python train.py --model="autoregressive pixel model" --dataset="scattered letters and digits in many colours" --train_examples=48750 --image_size=16 --horizontal_flip=false --levels_per_channel=4 --vocab_size=65 --arch="transformer_decoder" --width=128 --layers=12 --norm="layernorm" --norm_position="pre" --activation="gelu" --mlp_ratio=2 --head_dim=16 --fused_qkv=false --bias="qkv" --qk_norm=true --parallel_block=false --dropout=0.1 --inner_norm=false --positions="learned" --tie_embeddings=true --init="orthogonal" --residual_init="none" --optimizer="soap" --beta2=0.95 --lr=0.0019 --beta1=0.95 --shampoo_beta=0.95 --eps=1e-08 --precondition_frequency=32 --max_precond_dim=1024 --one_sided=false --adamw_lr_other_params=0.0014 --grad_clip=1.0 --ema_decay=0.995 --steps=13900 --batch_size=128 --epochs=36.5 --lr_schedule="cosine" --final_lr_fraction=0 --warmup_steps=410 --weight_decay=0.05 --adamw_weight_decay_other_params=0
Rows from block 4 of a small autoregressive pixel model, named by matrix and row number. Rows with one number belong to one neuron. Each number is 500 + 25 x the weight over its row's rms, rounded and kept within 0 to 999. All counts start at 0. Numbers have three digits each. After the name is the row's rms in percent of the matrix's.
Before each neuron's rows are labels from the 100 images, of 14976, where the neuron reaches its highest value: "responds to" is what is common among them. Only what is clearly more common there than usual is listed. The data: scattered letters and digits in many colours. In brackets: how many of the 100.
# fc1: MLP up (model.blocks.4.mlp.fc1.weight, 256x128), inputs 0-127
# fc2: MLP down (model.blocks.4.mlp.fc2.weight, 128x256, transposed), outputs 0-127

responds to: purple (62); blue (47); brown (40)
fc1.70 085:521516525507509468528460523547498502491465475489494494538481481480510481506522508519475525500500497468472462497498506530481496546514521521489538477475491497543500466482472528486519447494510517470467510470488518512474501508458492462473506515486480515548541490481463540519448508555487479484479496535513517559560511526507508465473544503495486519473500563540507512497485505506494485503489
fc2.70 097:504491479511519536543557519464513489501477534526520499517488504480489507545486468526493502470523467480498522505481494507483498487497515516495424520469481543486538470494524484484500481532453494529498527546477519462535492463507477507510540479521455527489479501505478500475497479502497497488483527515540485534500518515537499529531473541505517548494542483517437454459499511515500481504476

responds to: teal (85); white (53); yellow (52); count: six (37)
fc1.36 111:527456507556462533493488489462490499486484465492479529490481490471524504503495505510515478501559518497494472485499503428517490467469486511479495519494442504505492509464540539525483467480481577500487471473507467539523526506496467480483524489474508500490508512502469496515511501542508494496474536468528462497564498539494508527525490472464518467514506475525512510493532533490523498507520
fc2.36 111:508508518538467488506498476529512494481479506499544519488468473517473505474479548518507535535511504541507529494491492536507484503484505487487496531498471483456542484443491533494537520495499499500475478508494525494520512477549515497511547477468542492526534437501526493486469518474509466475481499532519473474509504482494514493532462524548462500478511489518459510520455542444534539511489

responds to: orange (41)
fc1.72 098:501494461519502489536431489517524478441531531449510500521527470525519525443531526497510536487498465529534496475547530518517515515491443527510508512505477498498481495515485477492501441486551535495486492442464549516503534506520496459498536528494476518519517503502496544503526530510450504493520473490521508501509457520496508511489467477495497517511499498481508498524523504505468490506517
fc2.72 093:519504566488468541464518496525538479523490545518475525502487541498472479497506480499474526517487466504495513517488463500474459477524488523525516483494471507529543470462484489477499498533462454474537561476515509479462509491489464488513493488477497491497473530511509460495457467525539496508508490517463530472491447557482506477494506508477504484483501481528505489470465483554509491512489

responds to: blue (61)
fc1.237 110:519521533508479503510481506543531483531463519505501506489504530448549502521459482512495495544499499515488474509560503454454440454474506486482538468491528445531491473496495529501503496499452499493486479497512546532505468492457471495532500497527504454490511497498515541508515516515487456484528501529480513519511530497460527534464531469512496474510536529492489523500473495493484511527483
fc2.237 097:453525505475481490510535472476516531506487557490499484470473488494491513540506529548510504503526479528493512496494465509495574508506508469464500539500511516442496472490525510485520497502551514510510506530497473461523540581543529532502504476475511484471511520513512511456485529483497464501523499509510529556527493501507512481505505509502491468535480493530497453512529478518474510481529

responds to: brown (44)
fc1.104 102:475515471480502521463488536487532521484510460498514510490462516539505472506504525520505486517483491469476504504510457510505495445502470501539497523436532487504530480508512532531532502516499506474521490488492460495499500514471496524561502513465519498542502529498511543541493503508521540443485473523499489537512454513467470476503526521483489451520532509532545500521488484510485514435466
fc2.104 095:502537451511502501488515497467510529488486543490499479525463473497510516484556482522532479490530511497470485479534464492522509490442498485476528529513510534490530501467496453501509507493470522490519506522518529557518472521525501457514491467475488468436538417526483516510518506477474519481463503491476486506512543531482479452499494530481490502508555515503507472497498517486496485500498

responds to: green (76)
fc1.130 091:505533473509498446496480473500517509478473481487541481474524506498463479462484524448520505486509508492516505535479498511484501534521544516519497501540501515487504525512463481494530470519542507499473502478528512494483464470529493502480474537565490452493499507492479509469542513475485537448467517501489503502513494480529536461523496539499459490468522505503465524527473491482535528473573
fc2.130 097:489484521493451562507511508498490511475473512513481476500473499524498489524502533509487470516509498485539434510527532487471474487454495479496495478525505516496494543502525483496511484525574457534501520475530486501490553504498518514536534503456460463459500529447467494511526505506504491496495489507495508499515499471513489469473562511483547522495436460515489503492479487466499491514488

responds to: purple (55)
fc1.116 097:498531462477496475509486517547508450489516500495475490486558446524531526460506494488506517488491507489480479519506518488509504524474521512496493525525532503495489544534512506483508483492554493489515455458506504524453488482484524506516536489515483493454468469508523520483499489494536490498525521461541462517504426510506508463488446462512516469513440470483509482484488526541468501503485
fc2.116 101:517482503509450496502459522467494528480517509489468480514503494485506497567488484544470513499471472467485519490524484469549489482498488488541532482488483502470524487454461529523491455507468493467499521467514474515533492521531456514500491470489487487553474453447534483514515485482471487517515512525531504499463486476491489507509568519447469482484515494539515508491488508522485531499480

responds to: orange (73); yellow (51); pink (46); count: six (43)
fc1.56 099:550479475528520523516475509484500515505465509491512487500462427531535503532464491532511496446490510534482540501482522487511502489516507460520507479474507500489470508498511502529539517526475500482488456549446494519462434513509501475499485465472486500547518455498496509505506493507527510480530494510521483474505469471492521499499503473497530464453512475496458488519485448453501530500516
fc2.56 094:524535502490520511496551506478459503503482504485491515521476479502546526449478484521514521530525504523527503501519531502478497507515494480541450496547546556468517455499503506454457530509542502500467480439472508468537520490493450482490486517458479522475516506474496436495480471537499506497521514474477492495529467506513511497520493500499482454530491504478528506521511496529535498515517

responds to: teal (67)
fc1.138 088:504516455504516495516482492513509464511525471500556508487518495469483532481506502505499488497468505493490495485539481490555488495526507482499543456490545444516486503465445491484527444495497510450495504491510475515487542528530472526480506524524465497506495513454521527459457518473527498520488505497510507470530461543545511481472517468516483514500516479517461560495487549525500485513503
fc2.138 097:482511524503510505547521528461487473515460480525514476509554491485489511507491429517501494472534508459505484501515529473476477517467461554537467509492481496502542509492491467527484503476497493499459504521511510496492491528522508506471498444451487502499474532538468494521502478525519494481469505473472518504512466474476515493537472517469514502531456525500565478531515492449487537505499

responds to: red (76); yellow (40)
fc1.7 098:551490528499489492489493526505499462508449492474479485458487474533521470504533542531524470512507492473472465456511513502503473528467500510509538499518507484492521476532510501486528501520490512488460460531465510476532497520462475490452467515519480493524514486467494527459534520531481495491529525495478454445559508496518494509509511486488487516515491503543549464528479486491479551541495
fc2.7 097:499446480494541494504517538512471523539497495475511493517472500486483495525475490522509541500520495551486506483533544540465519448538501457491502520525467500452487508455501504471541506529512535488562499499500449476513534511520510504443517494526489494487476542525518467514484478487495515524496501486517526539488517471530450529533487470495502500516511455489498502480498489492539486492535

responds to: the character C (27)
fc1.119 092:497488494503517482546531515471493516510506469524509535540485514514475501468488464470491551488531496547510482477506454486453521505502499490501486500465497485565510438540486444507531484527537515495541495528488517502491479495526508495538491545504480504508515513479436485509508520539504508489545473456487466488458503499491532511492520505464488526491515503505546481521485513459542500525512
fc2.119 082:489525485509477537530504546535502459484456523506528514528500521510481507523459486526488501503528514524506518508504531509497491521499517486506512470475474501477527508495497501518496527459505484534455513519478500521518500533516515508499530481519521503497529469499526492471514524447463502473543501532532526536565489482503469513455539504584482523507498491529468549477483486467542495548512

responds to: blue (72); purple (58); brown (47)
fc1.45 089:486514484515503476440460496534511476479510524503529499507475517499497554498510460493523471471487512476435510494474499486472456490489522498515487550528509524491516483471504494441538471547503496486530528517515488510460448495514450480509522497509506522518543483473464494522507502516525531497537504520545522458481484540484492512462471523500485502541461492518477515488467507470466501485518
fc2.45 100:485525490521517523488509500477520502526511499521474536514497519463481506523459480507480465507504501483517494534479500536480500509495490468485532482463552513498508472481530482508442475537461535471497478453483489518528483487544456522474530504527509499460481413492509520526477504528481469497479514514479455502460480496533486490496497523507499528530504510476537440493497490561494522513497

responds to: green (78)
fc1.43 092:487499471496478515471518510509527492517461494530502470545462492506471459526483554473491491535506490502515482530501553513526462474497478509515503480453509503453489519481471475495508471526450547428498492511477574540505549488496486520499497518513479496488485506478475495495488472505491471517491491494473538497515493504493546479504542522488493508505509467477549506516554513523496533469488
fc2.43 099:493518525485496575486487495532514472527538500530488497507485548495505499517500481476483517505501519515545540468478487467546470528469510512493467465500513499485476448541480503478502538484482502483498488516508490541479508527482491486481468547495503484450459474454504533489489508522525422465511490527476474486511508517473469475473532490506443527489512478491470478493509517528492508483478

responds to: white (40)
fc1.134 101:528475546500497487505512515502530480469495487512507478515518499489515468453499514478495487433549485517474514467512519499512455500519463516447512472523530476480482474501530465498522534492523457517468485482474518520466477505481445516486491489550509540484486526530473491499515537522522482497531508540536491461468450483504491513529490468477487494528518498526507506512472511557535511468479
fc2.134 100:531441471445480515489470523462515531544529519516476509506516526516512477539485507464507528441470517520514507518502528543508487538508492499466495518507547475546480485493468491505539520529468527491506494514473468519522534519511532472456529522515497470468526543509510509528543516501489513490481510430509485500507496506519518460479492528471491508462493519488524473494495513531473482513478

responds to: count: one (39)
fc1.69 098:476472497492451510492519525489488572488508532503486516484513470482500514493490526520493444454520478498507476509517469468484520485518506504480494551454524519534490525482499505483489483530511529461520528498456499475513501499489526478453572494507475500503525486487495463500529541538511509498483496526527503458475517490501507504483485500539496508531494478444534519538462484558473484461499
fc2.69 101:483491505536504485531504485515503491456509527507472473533495509475506512517515524476504515541496473502509510513474540487469481450489551552512528452499490452480519507456521531533485490480470529503483518472488499524528531479503472497487495521508483514475458507502456468504506464535500522478487570499529494506513534529467422504519493516476503502526524467505488525497561489507506493542504

responds to: pink (40)
fc1.63 102:534476482509494440473479541506467532512509528480500458468517512499529490487485534497540537487502503463521522485500475466510487469510487463468519503547504491494467528463527508478521476506483526511519524516488528490474579489460489490484534499492498504446469488519525480489522468513536477460462479466485463543545520472491530496494521488514505514504537501519515466529500478487528500533492
fc2.63 088:477508516508503527499460505492460510560471464477486476488517534531521523492494482481499461496522517493506472518467503485528489490538476520515505529505487464502503485491474481535476504487485557519499499500455460485547500468539494458463491486516511494481533521530546503539495487529535537473474475487443498464447488471508506456484497489494493556549514484511496481533507506491515500452495

responds to: purple (69); black (41)
fc1.144 099:515449477464529529507500506487559516478484489479516496505561474505526494466474471545491492539470448549488493531500522473487454492459497496491526514491495511479504530489507461493532495470488479455467514550527522529495502519516486518542514527492495480506516478516515520520475497509483435475496520481554478525467484503466521539527443501486525489515493508509504525484479517511507518477493
fc2.144 102:536515561506490492492485479466498480512519502478526496541476481501523478506523495488497525521489471513500557480462515501535526482494497526467502512508488499510484500531477482486459526483479485499482509520513531513430481516481503519543523518523543491486496476480526535466519499459536553487454502542511484483506540466496500485543478431489471507480481515522454480556498508506476518528490

responds to: teal (74)
fc1.52 105:519442527514447490471457502511507515467512468474479501485524506497534507521518511507474498485539501530523474515494489527531495474524493483516479446508498509505470482486510564480474461497491536500493458523509488475474505503454499471509502475502504541467511497526483534533465489485567496482462491495528502510550529478527501474451491468511510506549526536490495495517494533536503455505475
fc2.52 106:470487496511518535497525485445480499513443463518470469488524518536478503512519555504491479487504502502503512481553506459489483454547493541537500523478510511455526473502491472525477544483463492514496496514515497475504474457528523533474475506498533492492498521564504523520532474514555521529513534491467533485535521538471516534478490503509486488476492473497479497489505511501489530512457

responds to: blue (96); black (47); purple (42); brown (41)
fc1.64 102:560465499472509499490519488500536509475472505483437529494497533513512526478519484536484481498448486489492497519570507511497508519479518475488515525480498449494463508482502504464508488545479508499419497483494518519479554500469500546486486505473459500507522486495542503493522475531515503488505500468546532515507510521469546502543485522486502486514498520518492469523489459490462539507508
fc2.64 114:485519478492534502444517481527524491523509539499546473495466527516502498500521500474521479532518490487531535513482478468515508524476477520491464535481512511467533472509512486505533519514512502557530505547487546440485522509523494506508512440449472487503515519484485509461512501514505514525542503515472486483491477511497528480445500493499449566515463490534497498538500536509502479480515

responds to: teal (82); brown (45)
fc1.82 104:548486505479497516550425500530473540426479538477495514476518506501447474532450517492515535466481510462471486549500483468554502501508518486561478521536519495475495483522524497474503479499500487457496517518491471504497488497527470511499484493501534530520487488482499538519474483480530488489505462512477516531511485466450522531509504486518506499506507506487495504455507505483470499480514
fc2.82 115:514478501483524473496533481485487568464490512475492513501511539529520471514535509492527491511507508503530473493503504532563546554474558472501498515460527510500521505477489487532484522498485522514519488516518481422495510509498473530505494518492497482501487499523532507483504529454499529504512497497465462446491477521479482518490469525522512498451484510465474486453475553469482467516495

responds to: white (42); count: six (36)
fc1.47 092:492503528460523494510459532476478496534522498542490474517504517545486518515507484497520524504535545502529487481516560489510502511476492506499478503509466524481450495495540473487512451505485515468521503489491499561496506538492511547557484492478510509572483505515497496521479519513485498473464521421452494460511524475498490476494518489524475484512517485505505498484500531519480505437504
fc2.47 088:524502492472482505469534480544529492480515528486484478497486524520515476510498514490493473514495473515508486474531516520544462485488509500497536450508508521494476472472506494509489512519484536534506496523428507491493467453521516461552497454539452486456469494492534476529492505462497512510474527485469507501495498496486573521518526548509469509495524480504488496460465532550522471512502

responds to: brown (55); count: six (41)
fc1.225 099:502532482498512488481463426525518490458487488505507444479454516501509481426479492520574515498489482540510521481502505497504480538461516484465478519534536502487506475503528494479508496527509521474495498483462501542528548483503498502493527488512505527536487502531465491531528504535512517510458454499533536528499527475508511488539500480529493460471489517507474517510466512512476489501520
fc2.225 098:460489472485472465521465518496497449501504512476450520483542537506510516544517487497496496504529508494478505531493500523498457508494511469523468475513549503498503556489499502500469533442481520563458500561504511498478441505516510509506508519489455529548492472491510521514504526481505509484479517515515479512470530520467503529458518543506484496506531490510461515469503556503501498500519

responds to: purple (88); black (42)
fc1.0 093:503460484451467477554492507499510517498540493525532496461497498507506471493492491530463491498506516528471492440468518474475511490495522511509466493506499510501465502534489504536497478486497506443503523516467495517474502478489486486519546479497481553502499497522510528543496524487472479521508504500543525463492469558512447490488518514485461527560520522542538452501476530536480517496483
fc2.0 102:476502531482505515478479489482463465492488511485510466504485549513536498496516491515513517498517489473486493517470526545516519500491505520512502532465534466460506500503511503456490519523496448517516503506551453482513546527457490433509509528509446495477539511518516512474502463491440521480506535471477523470481515473509482502490513458469492540511486482545479520508498463446509483490468

responds to: yellow (41)
fc1.48 105:438528526502501459512483505503549481481559493538513513468508510486524503444516463494491494492520467522500495481512475507529469495487509526479497484501475508518475465481513502544478495527491477560490504529438514567486497506493478458525511487504508484502492489527512514469491460466492510509487529483488492496517505464494550511488507507504514518544494474469494493518406507523495480488526
fc2.48 104:514485505534488500485484478461475541506538502459537503523475447540470504494527499510504483511494543472465479506503519537445535471501485464523514507523523513506463509488521505521518481502496481512519505501512495480498517496487478534505510511458496520503525467520428510542446530512501515469500472504492512485483495477467483547504505527448463503467519466497499477498510472477443505565524

responds to: brown (52); blue (46)
fc1.24 100:501467540469498535487472493487500492466550534497513493469482458448539509492474467517483499497508440483520507510514476525510522512495514503509465515473513483492439501495542552501527486513460485498487506490556484468506500480487482549521497508484473516533528491527483496489508444496477493452480492471523504510495517474528549537454516541531505444482497511487493506499485513476485512524533
fc2.24 102:488490521514493553556556477535546488472475515494534471480515499503478488469478487446473468546510474452509482491533497496517517475474545502507520490501506493482523506536501463515527500471551470492486474529455510506502511502496530475539510495498508479524469549476457497523488496525514505483515530509520550508505476458494464518489481534506527465504497536465465484490473488518524515480479

responds to: red (67); brown (56); blue (49); purple (43)
fc1.233 095:534505489444532461525491492491553502469455518488554491474524513557482499446474507467482475541501535479469511523466512521477516489471521512476536511495476546478513486534486525458539475489458485490529512534437532482492499498498470476522479485484510511516507500512527482535512531480494482493491495495501482514542483472458496513514487467505504496497520490538487483514517541472513472511528
fc2.233 094:544515492510485514498512523476487525542510483508480502490518509503484522479494490527516504458517487463500520489494505500494471519522495550485528520513515502483541498517520529523499559520489475470447498493531492491524502481514504522469485599517505480469462516535472486513514467490500436511522485508534503494531481520477457530548508437525509478486549522492501490533526528473510518508478

responds to: purple (50)
fc1.133 095:504503523471508516492504549536492495498513514466468489516504470491445511462460507486513518499526462516459523496507567482495469483534500490495515523501510516517477485495499452487556500475536532502572529524513558510501515536533514500477452523474512523506489494473458483534523506504517528494503449510506483434495466511498487509463496505510467480493481525508536476486483517525503485483507
fc2.133 096:482497508515477544500462488502537478521493495497459541521549524458528470528544524504505470492510537512486487483517519499497527487520492513475488487484483448522497505495517543493501494508530459485484491525550494505515535473516531481494499495522526465480518477528535481484478458509518505510476536467529449506501521488490445459506491488483534490458484574473516469457501495469478499517464

responds to: red (65)
fc1.136 090:523486517498504492520534519530507507489491528483445512434508527523463487504508478503501558488456470479455452493477500493520502489509463483541488511519493519505492477461531550510532509493500518504471476501467456527528489512506516476555457459524561498535525475479474510519486520469511511467503502503503508511511509540487516557482469495509486492501489525498522485511503471557497493482461
fc2.136 101:478482509504524521522491519474537507520465477559556515522541502484506548520513469547510466508502515483515535492459541472508505497469511517470498465511525430482511533473494509486456467485435491475525512489508489499500513511534505526509555456487491529456475496513471518507524505481474472487490486530482494530494518514521480506509492481460521540484492514507500528462494470513483491525534

responds to: purple (55); brown (48); black (44)
fc1.88 101:527519488501516473486530485487467485496518493463523493505475513539507492466501487481542484484511497465504454465496525495495505554483480495480520493477522499484504472504488473454466537551499505473486502524514537486499530501453477523490466524488476493504489501520525514479564543473529500492549478526434486467512494467472530481546532508453446515513506500498518504493492450472521530476506
fc2.88 108:503507488471486489523463509507514483452503485508499527502503484500483513516488522438494555523529527488532551517548468468509465470514515536521499496498502491514472536478473537493488493500493471555514529495526519515517507510518525488492495506493508496478513533488483503537464470502475558504435467504500553514464511510497501492491486478498545466498488513513516478437477497505439525547513

responds to: white (68); yellow (56); pink (51); orange (41)
fc1.241 102:493466529520522499520486492489484475492509466464477547537520452483519535476454500503530494489537508490547439448487507522510508497484478467503514491482506472503505455521502489490514506540540514471518518530467528491472578452521488477503504518516518480541505493531490506509507506499457492478504500494490513458502496512489547490549480483474526463517532478554501530490517476485485494515521
fc2.241 096:499523482509501521482488505486536536477501506534484525495560518500477479529489488507479512488478468539486593515495508471480454527549518506496484488467506513478497497449492533485521562478511467532484514477483534536500502511493514531486515495536490548490489499499501541510530441471508492553483475548513515511464515514480467494521493479525502495476519492521476498473498502452512517489500

responds to: black (50)
fc1.149 093:463496500511449461491526550521494462486511486527508452493513505536488506464541501481528449492472546489498516500487553536476474503492455517512516481452461456475518516495480523539471486498514498472481523466514472539503512520542528524468482543511539492498499498488501496482530516497507523481487493498488488498508487492499473452519501495498554490532499519517548514545521489475521484470462
fc2.149 101:496527515505513502471539486472509507487510504503443519498501521495540513463465515524481526512524507525486497503507467473527486480487532508540466508478527494537517509474493499430480480493501487543475479525464557512513516514503490526539518487524495494525529506467506484473533505462523492493524496530508500485492515516506549522577491509500499535441512466499457465475487510542476527452524

responds to: blue (52); purple (44)
fc1.235 087:522549470475477508546465551530526502518529485446480516499473499542473486489499523528498526492505534504483507495453486480546510520483502489510489536417493447459460518484528507502505488489498511426475506516508479464499499467466509498497524493518492488486528505506486517478487528508483511521500525473507464511496504484564508510499501519447507486482459503535520489522507479511503503470469
fc2.235 092:492495536523508524467508473506474492479496522544509493477508519452516474507475483488543535508496467524495500477526535482494511516472499454510515515490481554458481466484477505474457508516520487530535506485530541494532489545520556529504508485490490472512516481503497480515507447493484473476480491520496478549510500477487511524489538483490507469467525429446486528452471535516480492514501

responds to: purple (73); black (52); brown (43)
fc1.34 092:536493520489562492505469485487486496489504543497507550475511514482480509479498496557565502511510524530467508475473520500524484472481522495522522487482492514566473516502482513494554473527487480463528500512476458475495504487490521535495525506497495529495509449494540510524519533439464479534500488471514467488484513523498463473550508505545463454499497527506497490490499524529508492467501
fc2.34 108:460553512477511490497513535461457508522497517483496445489509486500525531514463492470470506496520501518529508492462506494490488442530505507515548498481517534462490537512507498479496540482500479522483552483541467488509533486493510494502498516483479482489507518489536510548521472488527486503536537522468473489551513510513472492433511460476496475554463524455464490524522497488492497505514

responds to: pink (46)
fc1.89 102:510436501484498483533556470501507524534488506490526487480517520498465488510509451529489520484532503522519498489495492463544510471518497498476512521476508448523539492538492513472496494523487477477500531472489490525507469464523492506510499528520476512523522433475474517487503472454511479510512507507539522558496494481519519551461543519530509520479467507498449518498473467532515531463481
fc2.89 096:444533442502486492530493565500494535509496473447484516484502487489508528490495522471466487517505482515523523516525553543498501509520428510543502495484511511526519485507511504491475548486483498491519479527509460488488487475499495486503488460503495464500487510492506508485490508507489537507453530503448470497466468518541499465500487539456469492519476535545530520483492498525513545533484

responds to: yellow (40)
fc1.251 102:527445474514513482501487498486479486512487497544507466478509500510489470471496461542484533488487469496493471505516471482497508493520462494475478475499503469504490489452432472520503495476539461525544531530486472484500517520474493498473533474490496529501546537522529537495516479511480482496479514479469499552465549455537508528500531501513511487537508542499525520519530479538482512454473
fc2.251 098:470482503504455477502501475503529496537488514492516511501533490475528523553489543491467490528469504564504518453507472535517508490501494470505483468514477523502497494522513492466501459537490498530519459479509503481530469542517510492462490519479422469526519478530473473514522524488511508459529502498478450464489476514495489510484478461508508526494501502430503500516461478475504542502517

responds to: red (88)
fc1.105 095:515483521436494544452509498504558472461462502508493527523495480492499495504477512546490479492548474513490475503501523497488485523518485505513518526496491488526524492465510546458520488524490498520556455491464543491533538492523490512471503486477489508506568501462523457501519534535490488468493519511460498523520498502482548458480529480499503494506483475490440508499509492481528507503464
fc2.105 098:495495528545493516508486491539481534552514477521528546520469518490512485497478485480450491507491542516505469506506516485486499520513499521518488496525488511503461548507554484502529496511529493473470511500446483546492509460518515492572495535478461526444527476492521514487477508490460501510469511540478507513522533513498475478473474529513454494520513476575491495505492518501503470483498

responds to: red (66); orange (49); count: six (42); pink (41)
fc1.40 098:514552459499496469537466511496527525529486538487500526484498520521520506494502519513520485468490480490465470467499540492508524569486463494455488545475432511520494538532483517472489529529463532470481493487463552497510470538487494535522489483513475506491487496496494527523526494512455531512505457509499483531494498496511485483487506514511508505472518482492503523496476541473468467546450
fc2.40 104:477487491483525513488515476550473523483469462497504464530569471479495505496461473521511489474539485496469506482483505496489477502498488497493477500488475483513547484453492522503496533495538507522462501511502465526517479484527538500514466510510489450530517493469483461524489483513495485461501528530464560545499473500530503485480511475511468487522484544486459490445530471468451496505531

responds to: pink (47)
fc1.147 098:513485478484488505560512480517503515523527476493501495478493484493491489516537469467481491480501504480453496468481556497451475478529512520523515491495497475512501481487533474479500457503496512460509513504534483500568506496500460489470506455493475510509469526518510556510526483528478550536481481533438498513495522492430522510522469515503503483477517519544512510486516489523547473476537
fc2.147 100:517458500493532503510512477492488471547513549482540429506512529466502476487481502489510511515461511472498484511490485541475492504511495476517568496491442499497503523502527533533540506479484508510496521496449507473501525473498507474516508544530515496511508511501485481458484537529504453473510525448524488458500496519493475518467503473537484508476484462515470481502473527470481526502442

responds to: brown (41)
fc1.142 107:499427505493472475488487513474490488489516498477469507482478463520506507558495485543515535462512477451505512514501478519491446495481480512516495501470546532496483465532515501562494456533528494527500472470539474471564491495525495520499518514522544501516470487488502475509451507499507537468513471478538484498507485484486499499521506501518518517471499488480492530494539459513526547470515
fc2.142 106:453514551496512535508540511479505504483478485466530466494452504462535510511500505528486496505534518497497497534518521510497456470491516467453529565480515500482489503528527525465512549517534482506492515471484471505531542511518519508503490468464486493454521552503465526512531518505508548489517494487476473522547489512504516498481470495434489505468497501477487503516456529496472528493499